Weights of a small encoder-decoder image transcriber.
Training: soap at rate 0.0022, 5400 steps.
Data: trained on numbers of one to four digits printed on busy colour backdrops, 2.3 epochs.
Rows from block 4 of the image encoder of a small encoder-decoder image transcriber, named by matrix and row number. Rows with one number belong to one neuron. Each number is 500 + 40 x the weight over its row's rms, rounded and kept within 0 to 999. All counts start at 0. Numbers have three digits each.
After each neuron's rows are labels from the 100 images, of 14976, where the neuron reaches its highest value: "responds to" is what is common among them. Only what is clearly more common there than usual is listed. The data: numbers of one to four digits printed on busy colour backdrops.
# fc1: MLP up (encoder.blocks.4.mlp.fc1.weight, 192x96), inputs 0-95
# fc2: MLP down (encoder.blocks.4.mlp.fc2.weight, 96x192, transposed), outputs 0-95

fc1.180:486483456508498497503456430412502576497441463532504525497546506525433531510450501518579560563448509441571493490396488471511491487507478520449497498500495503460501508482591451473456525531556454441493431494516496571484528483516500473481512436490500480559504455494500521464482536604480507407
fc2.180:503544540505532491520484502547460375487478529486452492511506507508501488567498521501547464503501480440492476499513470514446553425435414456544486566541511474601468521504485434475476440475463508539495503478499643446497499493491456544519551546460448497486532524445544548521511520516553500535
responds to: length: four

fc1.140:520497516501433517475455483504486510555493425481549446501548429518484578457468500504437449505494506551501515511569492495424412462420428413520472555457519525478548517498528471503502622473499488497504498501489547574496448512457554504558512517545504527510492575553443478463507461489504517500
fc2.140:516607501475492468499609546481476577527533507497504458508514571417559532482451460442567520476423488531504469482444508445474530482469528529521493498482499503517434483543498467493548503595475544517491507541450447474502503499505388541525498472510530538526501501471499454542505505608511489498
responds to: teal ink

fc1.73:530474382503477481497578561473476497485553449466493379465480555472487490493504513552595479479498441585501485538505501476508547527497480489503498412507524420382436496511509498501556441442568485505516498567469449488475518502505509497484453541444495497492505502493503523499499543547508507509
fc2.73:468562506512496481533511496497494524493506593492541549553418486612523483481485508501524492526506584566471491463510527503442368410514516481582460505505452507511514511499505449489535598502494479475534509535487507451481508475492514582521520530588506470416472486545522514495468502538480474499
responds to: teal ink

fc1.17:508464476499510534564437470520529477499512496470400460479506487509492516473497506465491488479458537455454509606413474456499470528455423500477541573440427493632488524453492503521477470501520502469504483402530503446549468500517500518472499509512433540515483498447448444497522412501545475499
fc2.17:490567539477494486474501480479544580443483495494538496572473521497508408515471501534465507500495476502474524474565520490497500539506587546492458536573506522341463506468522483476496507515514482488530466600465456492480498524488499469498427519466600515487501501432501484515483510589569507443
responds to: length: four; purple ink

fc1.11:498493490438546514435434496568577426606565495467517554565539481564496491548445467489493460454543481509525524436500477475464507487473515445485471487493472494445398574500477523591556510490491516474562513488514571462525472512454520494467492484465524511577467510524486544491442507493458503517
fc2.11:495439507572440491560523534410501506492526529470472517523493494516517498466521592497450512498465561579523547524478555463478450607469449544556485530492502461482485491548514454399431535455492504522474491497460523471512474532486480501485505506541576430435538490501560486465476472563511497425
responds to: length: four

fc1.81:532401467532496503495499544510507552501504559501559515442522433499562515497542501435458510507508493540530501499546496489421508500507486534530493500503516505496496508543551508598502467496499508494451521503552516464517541476442495538582515500516498517438516406510436504386489391565487435421
fc2.81:518428504477513494484491529532504444438493490554486560498484542576488510438549483465538492500491479464576453475477528543496534490485486503468506525478505483489452481473470519573507475647501433503512456472507514543499486539508565400431456498536492515526558513521433499559528503507563570588
responds to: length: four

fc1.184:501476481467532486473484501502472491459541472514489436508481507529500571517499502458482497479493433537531449550539474475511463497510527444469483410523521568476545490479427481495451444516518483441498470516488492458519502390491501461502501512387454467481441468480429474513559487545469365412
fc2.184:459487487518559479514504505489541494479465578514490551510501527620505501465503550476522487493543606534510521477485442405477494411497448512466499542543514580517348471474514509539502500484492463510497506475499472509442499534486513499434461515394518520487548491506492499503536509475574513508
responds to: on a plate

fc1.94:527465479557521526508486541491430547500409523485601542502527512514447497533512480402462447566544504485498525513536483500504606512494503543418535492493464499464441540550509497503507490479392472526493459500516514495547524572494528500425561426509487465509508488520512460532501455466404485500
fc2.94:477480424470546547518556418451551578465599554476578400454473439460529506475489465491482505506415446499510453474512501530436427485502559537461544494491487493489507444483521491507518504500500521495529537506489455497462527504468556407554450510447498530437553509508492545495486473500496542498
responds to: teal ink

fc1.6:518522578498506515417496415555378524500500462486502547455539442489515499461509504424507500539496462516499473510523490466563521450498497519580504416508484486453536512441494485507541519508491493501497510507514498435513499432514507497451431423502525372564450519497445505438514443487515504531
fc2.6:487485481525457510510450500494557434542560531549497472548412598507502503517425400474439526483456500606501489500528495471404548514500477500448487497433489511500502556529473465438473369449499497475505458494478504503506506524525515510507549521452461570455543516498557499499485500496508517499
responds to: red ink

fc1.78:645475497525488495498460455461485569489520483476555533490450466519467504510459451472512559511608583552512501481378417486458543487529495503473585513501494472484464502449475474464456469526495500519464531433471494491501490496550509534416499533462460524503511442496545488511523486507486554478
fc2.78:429513478501472458503522511559459507495455405499499479406517544516495492530499510519509501509500457476413513503543537469498371466511502519432576463522564529496511487533456501510543582375494472492512489488497485478466507508539478414537513480570491489427496496454473506509499580529538477511
responds to: on a plate

fc1.31:569491438529492503479503494480498394462479478480472499480564464500507531492489531490542514518507490480539515475450436506418516539487439473484552488475509514526393533460527537528423490500524481444454536451599526536566567495455493516475497479442471521453469494498499591483501461568417474442
fc2.31:468540470551476453538493523475422510547498511536518497438525586484449519517423516584566574503503503488510474384453484503526531480421456496483477524500497399495536549562442468447511509463481522541510498435472465510475497451576501448422507501540477556458499514516507515503476546479494493473
responds to: yellow ink

fc1.36:503523500552464538531452494473504526491498525532526477539514496495507502486475492380454456567486482511429521535414478494507571545495439467489519487487540515390528495496501508583479543473499497412499496514458491533445539506506423503519434486492467592557502515507415543426503556449501462516
fc2.36:536490451409522523461508497500504476582466487533504452512374440528504478547430439526562514511500486464498541454507515521503427507512499500493527507491482472437530535488529484370478419508566504516521545438532507490504564467442476551505483498478487454503556467535434479489505417472500482477
responds to: yellow ink

fc1.49:540456499459502481492516564529491518520475545514524487415485389512525514489498507524501515477442502479519425525502501543515427547504446424510511491474490501454503574402429473464615511572419485472524519496505453523536509475423526613519493501477466481492496485499544515550477494497485536471
fc2.49:522533476568459559574474402468519503478507507462520511510488470542489492509543423495439447539500497492499568494499497485429549489536421514473543510482515506486492456507513482508393508571484522530492542510483522516502518538554470366491549515497523487465492585529413500545500557515503548558
responds to: red ink

fc1.15:497511482482496495532528498566507474410496538503522457495568490517493501523473486513458487470492522516504476434512475494397435503504521467552496498457430477500501566492431500442594483593486508465491532512486469535505405492476501553495500503498518506496486491355524581385473498520502485478
fc2.15:462421516477500501443498499403456484478478500495368487450450513515476497543430400470498472513503540520490465512438493501502513508497507525498503438522500507501484461465486526489454553465582501557466560462497609529461589462544500433510518434498503493497517424554517497559495500501501500496
responds to: on a plate

fc1.181:476541520486491506499496537485492534504506496527517474478417433435474531539418504449564491517503473476534466484543528436538488486446499570487542465417496510496474494449509484504519393493485457584495480502568631484566513498465542513488552466472493394488464506503506516436497491571505523503
fc2.181:469443524501482552531541509509499528503525546493498506480496547503462603529478397568504508559475485504493537490505542648410520546577464541522469498531518494491510514479536498526421511506502526471496562540500513539516620497491448508575501481527519496485469488528490510502530455442528433491
responds to: red ink

fc1.22:497559492532497474496564431525511555434515503524495499492489484464466454483520532508524628384568492545495486464504440502546497502505455538493528470502493487423472585497543481514510499477441496500492532449564480451613469521567508458584503499531497532531452484507490489464440501558480486480
fc2.22:465480507547431473510481518465541486533521490506491507529454484549535440490489442530426375498502545530509501524527612479470474518483513508479458479507469501493498469575497494476456502400514465551472508410556501502460484504514610536516504507493507498398503399538546499533482499514477504461
responds to: length: four; pink ink

fc1.44:518488473501470524503528462594475600416511497553455494516460535498482510493511585516443497498498489480486427510513490507470442438550514548519559547501511458491519440446506393518453546439504527488483523548502450484562536519545410530451503425499557501514501559474528530499499492538458501434
fc2.44:491510467496513503489500480478463500526459502500528518485513512491510501462496447506482576522507546497497545587495538474526552485497472489547392453518474497500502532442501529377484496443482526518502504505483501494388539489464470477541451651423489512435504517505452475543571572492507551533
responds to: purple ink

fc1.148:501533491486456512526526499471456515466466499502500488499474519479539556557500508483486520465463486592461500482510618519471463535465466460452503606537506506423498520427505503502560542480544503439505416515516495527504509523497501519609451467512540520524522395450474592470502460524512464570
fc2.148:523594451526488532459478451501410494452523509520498552474483502478534478521463464536531486482450495514497532494372470464461472624476469502461498477439492467453506423490501498498464502457514557497508563491494500475489478530518608472500507475492429511442540406523441504469524435498498486506
responds to: yellow ink

fc1.182:483482479500520501507644503510543424562502547429566511517442477530526561451452554499514462497501492544470473500502422478481491515500502457503491403503532518518453520496462430487456488507615493443491436553515541474484503497482541546489499511464447466567513540503505569502512553505482443469
fc2.182:549421468509524490493500522539525539482483529514500519540498498467468474461509467437532457476508549505595486567497567505426499447592431521487534516470497594504541501421501500515470512525442484513493519514490483370473500473489531546527524517525558463393592462510497501503501508500484442498
responds to: pink ink

fc1.23:467460497467487611516455563486479551535452567479501497499485442529508460478461472489457530452500562493521514506415534481459504527498476522453402483480523483504442498491449499501562403506500456532514538589585548467500415468535548501489521462472475553489488480467465516451528503558432500512
fc2.23:465479516488562450461542488519500449477568453488560485471490512436416492508561453491523465559537576472552525581526493500510525470490529499488403500490466408532512501469535486497507535492431494501438492402518491483562505533528494565480383549503550504505429511479533485522537506462508517511
responds to: yellow ink; red ink

fc1.174:527501501466401556509429456509486517503470505495486495500492560493409534517494458518501508497496501508376462432481485503472551502500498425509422449486506456454517454544514477574490502477487542527473605538505501475506392505527427483497499498449516516507482517504457461552505524390534480481
fc2.174:484499516473541505456504498506493488565470483481568530504484507502487481530463454609516507516490477481508522516519509562543443509493434430598576528514498490500560514414472500498526508526468479562492493551478474470561658497463535529614498504476455497533492528505495576524501483551497508508
responds to: orange ink; white ink

fc1.173:494487566493492502502578506509470512455558481570448412455499500550505497509515495536425508488421618504518470435579449546456446500506498548505541507470487516548571503457519447475533504556516557449530426529499497561501543502488436455495498481571566488498489487495485517434510481541477464478
fc2.173:489509420508507508467509498473498471510463480457551512549519475496544481503453442454533491583472448539463475593506531537471549523496432569500496516477494555492601514490500514496500522506612438591509605497422498482501461509515415579528527518488536494508496503503483510518487500516547522432
responds to: orange ink

fc1.101:524470506396502508478500545496529506484474523436588549506490484467538495492494540444488489499489436524409498515509504524528488509547526495473535478524519504491518502480422530573498501491504511401504498560476510510506450496439489515503486490520480647512424521494446518499426374506488469566
fc2.101:505429567516450609450540517515412476431544464504408519498468499456511538556469537521496482543568461476488553524495506503508517505532508446549500446469502506489554468507538486470499484512580475489527379417513494466526504551541505494490553517518446485504490496500503496443523584429510487484
responds to: on a plate

fc1.64:459503512546508518492536524502484572453506436550501501555456555487562493582501456503475502526513488445586503452421478485447548512575478509512489482520558527430435451497469451500396553502600491483500517499507587527527407515503534448496506510504526467484507455505510516501448512524492436465
fc2.64:530456524508494425508473499559535554466441512484570497469592531460478489499447454522600516542454474504473505496502501517560511499514562458538485552567501598447514564588497473496506449449504457463500508521466479481494503476497473408507489529542500424491433509576513489555443469502526506479
responds to: teal ink

fc1.160:506496525515506466533555520506479425493465493501515499487498468499502494590501492524491453485503391535520469488519495501519506516488550500433545645511466522500553522483495511495439439533484420501536494583547573501515552438432536600521482515547456513496450495499515428483415495504464501504
fc2.160:455467496494557499495482489491492556538520497514492617520502531533482501521476581545427518463520450485464498453526480496530494502534521519515493492505499497474477595569500505522563505503485487486504546498491499519515507636501379390501506423474584505516479491479526504578500565453501532495
responds to: purple ink

fc1.111:556486466496496464491489519370544500496483523497518485435529470475558561531489534460356497505453444497559544399550556515567509445508480516428513516407482498500537543499505522537520469412561473502442517455540540501496530494502515466504469503483524519500507518473468489473533468536520491483
fc2.111:440453509527594500516507475641494529473492500434500502544492532481545490488450505488544500495540467533508430483441517481526488600455502596556480517562506503508441451540483507442512415522456499500513449509509451485518535533427495482505502485463474500448494452552488506528427505431480492537
responds to: white ink

fc1.91:446503494403499493483483503514518564445481587511447469551527536490438473572553537477500493474466510500538501525527427467569499441492506457507500526476491498490475453535536544504474512532548398479478483519436536446518478441501498493473459518510494557464488504520442375476512489602504545448
fc2.91:501513495584508480534489531499501504487484543534540499427480417491482509417452520513521499563512445490478494434509499517444489494541532537511482576491500550477405461508466453458453501492484553526466571517480498559505507518505444479545447500514524449423376510472506523504447486489525450612
responds to: purple ink